Weights of a small sound classifier.
Model: 12.6M parameters, log mel input, arch conformer, norm layernorm, activation swiglu, layers 16, width 160.
Data: trained on drum patterns on synthesised drum kits, 26041 training examples, 51.6 epochs.
Rows from block 5 of a small sound classifier, named by matrix and row number. Rows with one number belong to one neuron. Each number is 200 + 30 x the weight over its row's rms, rounded and kept within 0 to 999. All counts start at 0.
After each neuron's rows are labels from the 100 clips, of 14976, where the neuron reaches its largest size: "lies over" is the class under the peak. Only what is clearly more common there than usual is listed. The data: drum patterns on synthesised drum kits.
# gate: second MLP gate (model.blocks.5.mlp.gate.weight, 640x160), inputs 80-159
# fc1: second MLP up (model.blocks.5.mlp.fc1.weight, 640x160), inputs 80-159
# fc2: second MLP down (model.blocks.5.mlp.fc2.weight, 160x640, transposed), outputs 80-159

gate.519,232,213,197,267,207,179,177,217,261,185,175,198,181,149,180,170,180,194,217,188,218,279,179,216,97,187,224,142,160,219,217,185,187,201,202,222,210,209,201,190,178,206,174,252,231,151,194,240,179,220,281,218,188,189,243,199,171,160,223,237,235,275,188,227,124,192,185,182,191,190,163,237,221,186,205,233,159,211,128,210
fc1.519,208,200,162,161,239,194,154,201,229,180,172,229,225,223,187,223,157,187,208,161,249,203,210,186,159,150,193,202,169,211,212,214,164,211,195,140,211,170,171,216,224,257,209,203,213,157,193,231,161,191,240,193,243,152,209,184,207,203,278,201,169,177,193,180,186,221,247,237,185,204,231,124,154,176,209,231,193,184,167,156
fc2.519,192,244,222,129,188,195,158,260,216,213,223,190,172,179,184,151,142,217,241,177,205,228,195,186,199,211,236,230,233,225,175,197,151,188,168,201,239,202,208,279,234,226,217,231,190,223,188,233,249,177,219,173,189,191,159,204,204,179,230,193,196,157,201,194,181,206,204,129,191,235,220,220,236,200,218,195,258,165,223,208
lies over: closed hi-hat

gate.624,177,169,198,267,296,164,164,215,199,201,206,205,138,197,226,194,197,190,178,186,182,202,246,229,185,129,212,167,166,193,202,164,211,247,239,186,243,179,176,211,229,189,241,196,156,201,240,179,178,201,210,156,149,181,216,187,232,220,147,218,219,181,230,201,156,190,227,209,159,203,195,171,225,204,216,176,219,147,195,244
fc1.624,213,173,209,211,234,239,159,225,256,244,152,230,189,164,216,211,201,172,189,173,164,227,266,180,168,160,224,222,122,197,201,161,237,224,235,179,268,184,182,147,236,195,190,140,189,166,238,196,196,190,205,137,182,237,202,205,193,229,170,255,223,166,222,186,178,179,162,201,160,194,159,142,184,187,189,167,158,192,184,206
fc2.624,170,216,144,224,140,189,176,234,258,282,250,209,208,177,240,216,202,198,228,260,181,188,186,209,220,235,181,223,241,236,146,173,195,197,160,185,216,204,200,184,166,169,158,219,200,211,196,234,150,209,163,206,148,227,231,230,206,219,213,170,224,199,183,208,205,243,240,176,219,193,131,183,127,173,255,173,203,170,228,196
lies over: kick

gate.523,209,245,150,171,220,218,223,225,144,173,152,221,207,171,209,227,201,223,246,184,170,153,196,171,193,194,189,187,186,213,170,186,178,199,198,235,199,148,183,183,178,171,198,204,251,198,175,222,164,203,223,187,217,184,258,179,263,194,106,248,181,163,250,171,222,175,229,181,206,187,235,205,200,210,210,246,181,143,164,227
fc1.523,222,215,148,180,209,229,221,155,174,208,228,171,254,198,257,240,162,182,187,211,159,187,186,164,176,152,160,220,179,192,252,188,232,200,174,252,190,218,262,184,180,155,181,188,155,176,201,215,238,203,167,206,205,186,245,178,188,200,215,201,195,209,165,244,238,191,247,189,186,191,245,258,269,228,229,213,190,166,158,169
fc2.523,162,181,193,190,178,185,196,169,221,172,207,202,249,191,228,182,225,240,191,193,162,186,165,190,178,216,201,182,190,166,194,169,178,183,251,270,230,231,204,227,209,189,191,213,150,249,199,171,216,181,171,275,200,213,227,185,219,235,223,198,176,247,130,279,200,189,138,157,178,153,173,196,234,205,202,205,229,208,196,145
lies over: ride cymbal

gate.421,161,222,221,158,223,184,217,218,199,158,191,177,210,224,183,185,195,262,211,148,180,234,184,205,194,209,183,241,222,228,127,187,220,166,232,153,209,199,123,233,180,151,239,183,242,156,179,174,151,149,190,176,205,243,208,186,241,206,171,210,222,191,218,182,228,242,210,133,189,227,192,182,253,219,218,184,166,187,192,259
fc1.421,148,239,182,167,214,149,211,220,176,207,194,149,165,226,208,219,222,156,184,233,269,194,152,189,185,207,254,187,216,152,244,219,224,212,197,180,192,226,216,232,160,178,237,196,194,188,167,119,202,241,231,228,211,232,195,211,209,164,155,194,214,223,170,184,193,184,170,176,213,173,184,207,237,179,189,147,214,222,206,230
fc2.421,165,134,191,143,189,208,143,134,216,210,175,225,152,216,197,200,195,234,194,191,181,184,226,216,194,188,232,170,200,188,260,289,161,166,198,230,221,189,224,191,173,191,182,210,195,199,225,189,161,252,180,204,216,185,192,204,190,178,181,190,189,162,245,205,197,227,228,190,192,212,287,206,264,186,236,218,188,184,242,204
lies over: closed hi-hat

gate.474,151,195,224,164,187,196,185,196,281,182,219,208,225,178,211,165,184,234,241,185,197,203,131,201,213,154,208,224,190,209,135,194,201,184,230,246,181,185,247,218,230,236,176,295,161,246,260,161,205,207,221,225,203,236,216,223,196,186,213,240,157,157,186,199,157,162,185,199,167,166,201,166,208,214,217,250,181,207,181,197
fc1.474,186,193,199,181,149,208,219,194,130,244,199,193,218,154,194,204,186,238,206,228,245,175,178,190,174,192,165,177,187,206,239,162,203,145,202,161,118,164,191,245,192,225,218,248,232,197,206,212,215,154,190,247,209,232,210,156,234,164,176,204,226,218,230,218,152,164,252,219,239,217,162,203,140,178,204,197,199,174,192,212
fc2.474,269,155,140,226,194,167,209,130,209,212,214,124,242,240,204,178,221,220,206,209,241,194,199,178,165,222,217,181,164,177,181,202,154,218,240,250,235,192,226,215,198,191,195,247,180,169,195,190,204,179,180,173,199,219,240,192,224,282,231,215,216,193,169,235,185,153,221,247,203,139,207,160,171,180,228,188,198,212,177,195
lies over: closed hi-hat

gate.387,202,220,165,202,224,184,199,219,163,161,248,179,174,208,182,222,227,213,227,195,201,174,185,204,218,196,212,212,223,229,175,188,194,240,137,161,250,188,169,148,237,200,265,219,149,188,209,227,198,226,148,134,201,203,219,203,186,149,204,153,206,219,222,195,242,207,186,158,252,225,135,230,216,304,226,181,186,181,158,232
fc1.387,181,198,200,215,189,233,206,232,241,184,194,179,233,187,213,205,228,164,217,155,219,222,243,199,194,222,186,216,163,224,205,181,180,115,217,217,186,201,176,244,199,211,196,161,141,178,237,210,228,226,217,219,238,237,179,219,218,221,201,194,157,166,173,217,175,117,185,176,220,205,235,229,211,178,190,166,175,242,177,191
fc2.387,243,206,169,248,219,205,194,220,202,170,215,223,226,178,147,218,205,183,222,206,212,211,281,195,245,211,250,197,216,209,193,221,161,253,225,236,205,216,189,254,208,217,252,189,271,239,182,210,180,192,187,151,219,219,227,208,148,259,190,178,153,193,168,198,154,185,201,180,239,217,179,180,193,199,193,238,191,187,195,150
lies over: snare

gate.96,193,198,125,197,219,214,209,158,196,197,224,207,224,218,197,219,163,164,129,216,196,220,219,174,203,228,180,219,167,234,201,209,159,211,240,158,201,182,215,226,172,196,223,196,215,208,168,237,231,179,190,235,215,190,218,194,207,231,201,204,232,183,211,148,204,223,146,248,260,224,213,152,199,229,192,163,184,159,157,185
fc1.96,163,219,191,278,209,158,211,151,210,262,194,204,135,198,256,203,209,171,192,176,206,237,135,182,233,183,200,195,278,184,167,203,219,203,247,165,181,209,165,235,226,219,213,200,239,130,194,182,181,217,213,169,175,189,191,180,177,208,205,207,159,196,201,172,180,231,151,207,233,240,205,249,222,191,234,173,168,177,173,261
fc2.96,161,189,213,208,215,136,197,191,200,238,205,220,195,135,184,215,243,165,246,190,174,220,131,215,184,205,245,216,201,191,228,193,209,181,218,183,232,215,106,189,193,201,210,236,178,128,167,160,187,239,243,195,212,156,204,168,194,225,233,184,218,215,183,224,194,207,175,226,209,225,214,246,236,256,174,225,206,150,184,184
lies over: snare

gate.513,210,214,216,240,209,228,215,206,187,118,236,210,204,195,173,182,209,135,197,228,237,148,197,205,226,196,194,244,178,206,241,173,170,216,200,218,206,191,230,227,178,171,151,214,175,171,154,165,256,179,197,219,191,250,183,214,222,271,215,158,192,199,214,208,205,129,208,237,184,190,246,176,240,174,200,206,187,199,153,179
fc1.513,188,193,232,218,225,189,165,234,197,188,170,210,190,211,173,159,202,179,216,222,198,177,155,190,211,181,226,162,194,169,179,207,194,228,168,114,200,171,153,202,209,182,155,183,202,204,198,201,217,276,195,243,167,259,220,230,241,218,227,183,139,193,184,172,164,211,197,229,164,204,232,191,216,215,223,213,176,207,159,174
fc2.513,205,143,164,159,169,192,171,202,200,239,191,171,226,253,243,170,215,165,171,169,198,180,158,184,197,203,228,149,242,199,205,218,185,191,180,141,226,188,149,172,208,208,152,217,199,231,221,185,212,252,179,187,180,194,220,188,208,174,211,204,169,195,180,236,122,225,175,165,231,190,192,238,191,207,146,238,193,175,187,205
lies over: ride cymbal

gate.531,196,202,186,167,193,228,240,174,223,160,178,210,212,182,202,164,154,234,188,170,215,224,214,138,197,159,177,187,217,217,219,208,149,196,219,107,179,193,194,199,130,205,201,231,216,235,159,160,221,221,234,169,203,180,167,211,159,201,211,171,221,231,135,193,166,183,162,156,189,183,210,202,185,220,156,219,168,186,212,241
fc1.531,238,180,200,206,232,170,237,138,218,160,239,218,168,208,159,244,201,150,163,161,207,201,151,272,174,216,242,213,180,189,150,210,204,202,140,182,244,270,216,194,207,206,160,199,173,211,164,180,218,180,195,184,151,172,201,166,171,165,225,230,166,197,221,206,240,156,168,185,167,186,226,228,178,212,225,189,204,222,193,148
fc2.531,205,213,208,270,182,186,244,170,174,184,203,257,168,182,193,193,196,175,183,199,178,195,197,200,204,202,162,181,121,163,155,211,206,199,131,207,151,226,240,208,221,199,244,213,130,224,251,174,200,127,179,246,212,202,210,218,186,194,182,186,162,245,236,249,139,153,209,223,204,228,202,162,180,232,210,237,201,220,177,179
lies over: closed hi-hat

gate.11,250,159,178,219,271,207,219,155,200,190,236,187,179,189,202,273,221,203,169,201,162,190,212,230,221,194,243,164,190,194,224,207,210,182,192,150,185,223,211,187,228,234,150,256,177,207,189,185,203,214,202,215,199,228,201,168,162,192,208,149,224,216,231,177,161,183,165,212,224,171,178,268,188,240,251,188,182,176,225,169
fc1.11,198,211,151,239,236,169,222,217,207,216,187,200,156,225,186,230,165,236,177,241,158,237,207,129,217,191,205,249,114,183,187,264,170,178,200,178,157,156,128,181,204,178,152,196,179,233,163,142,200,224,230,136,180,237,164,235,229,178,203,136,199,218,181,221,193,169,206,162,215,244,223,170,187,198,197,168,236,208,179,254
fc2.11,236,151,116,158,220,202,239,201,212,243,162,178,188,180,167,211,187,191,238,238,241,242,173,192,215,213,202,202,152,189,225,158,187,235,213,217,182,201,207,153,191,171,188,199,205,189,220,136,259,214,220,205,217,198,151,214,228,257,239,162,162,178,226,172,224,195,203,214,208,222,207,158,191,228,151,180,195,135,221,189
lies over: shaker

gate.250,186,245,195,200,262,237,229,217,194,156,198,177,189,162,232,177,113,190,189,162,198,171,163,202,182,160,216,221,173,165,188,202,161,201,239,117,198,182,186,208,208,186,222,193,256,125,205,202,212,215,235,211,151,231,208,270,217,193,242,231,147,231,208,246,136,181,170,182,196,172,194,228,209,191,154,221,177,187,189,191
fc1.250,193,189,221,202,217,236,201,196,180,185,216,186,257,229,203,212,136,201,210,188,214,162,166,213,205,186,217,225,149,242,159,222,180,208,242,201,204,244,173,262,219,141,227,236,210,193,231,164,199,184,233,209,167,187,225,202,190,236,188,162,162,210,189,207,210,242,227,242,223,210,149,190,222,185,191,130,228,152,203,264
fc2.250,239,198,205,219,187,202,220,161,211,208,235,203,158,273,213,165,227,188,229,199,200,204,198,227,193,221,240,208,159,207,225,253,208,197,203,225,222,175,213,217,214,165,218,207,201,192,210,178,200,185,171,147,252,216,180,203,235,194,190,201,192,215,207,178,232,176,221,234,219,174,243,247,199,203,173,181,225,160,155,164
lies over: kick

gate.322,211,200,217,203,166,222,190,192,194,187,157,237,191,253,177,233,206,253,209,155,187,191,158,195,212,192,163,266,215,268,235,248,168,181,242,233,179,247,156,231,182,207,212,218,202,202,262,212,204,186,203,172,244,175,164,207,164,152,185,252,173,221,218,214,180,205,137,235,163,239,218,207,261,200,165,237,192,202,198,191
fc1.322,218,210,170,232,222,203,194,240,207,224,224,201,243,210,212,222,235,231,212,189,205,186,158,197,207,197,262,135,193,213,212,216,225,210,211,210,198,161,273,226,205,169,204,178,205,223,100,168,216,243,200,166,221,215,190,224,263,250,168,212,197,178,187,181,198,222,203,174,233,195,166,204,232,200,200,197,210,205,212,218
fc2.322,187,170,193,155,190,187,206,152,152,272,199,210,231,227,121,197,148,220,163,215,158,122,214,172,206,187,221,197,215,257,226,181,222,160,176,237,196,163,245,214,227,232,205,166,195,179,204,187,208,172,205,166,129,187,205,248,208,203,192,198,227,195,174,179,195,200,231,194,205,189,211,232,202,195,193,260,197,250,221,228
lies over: ride cymbal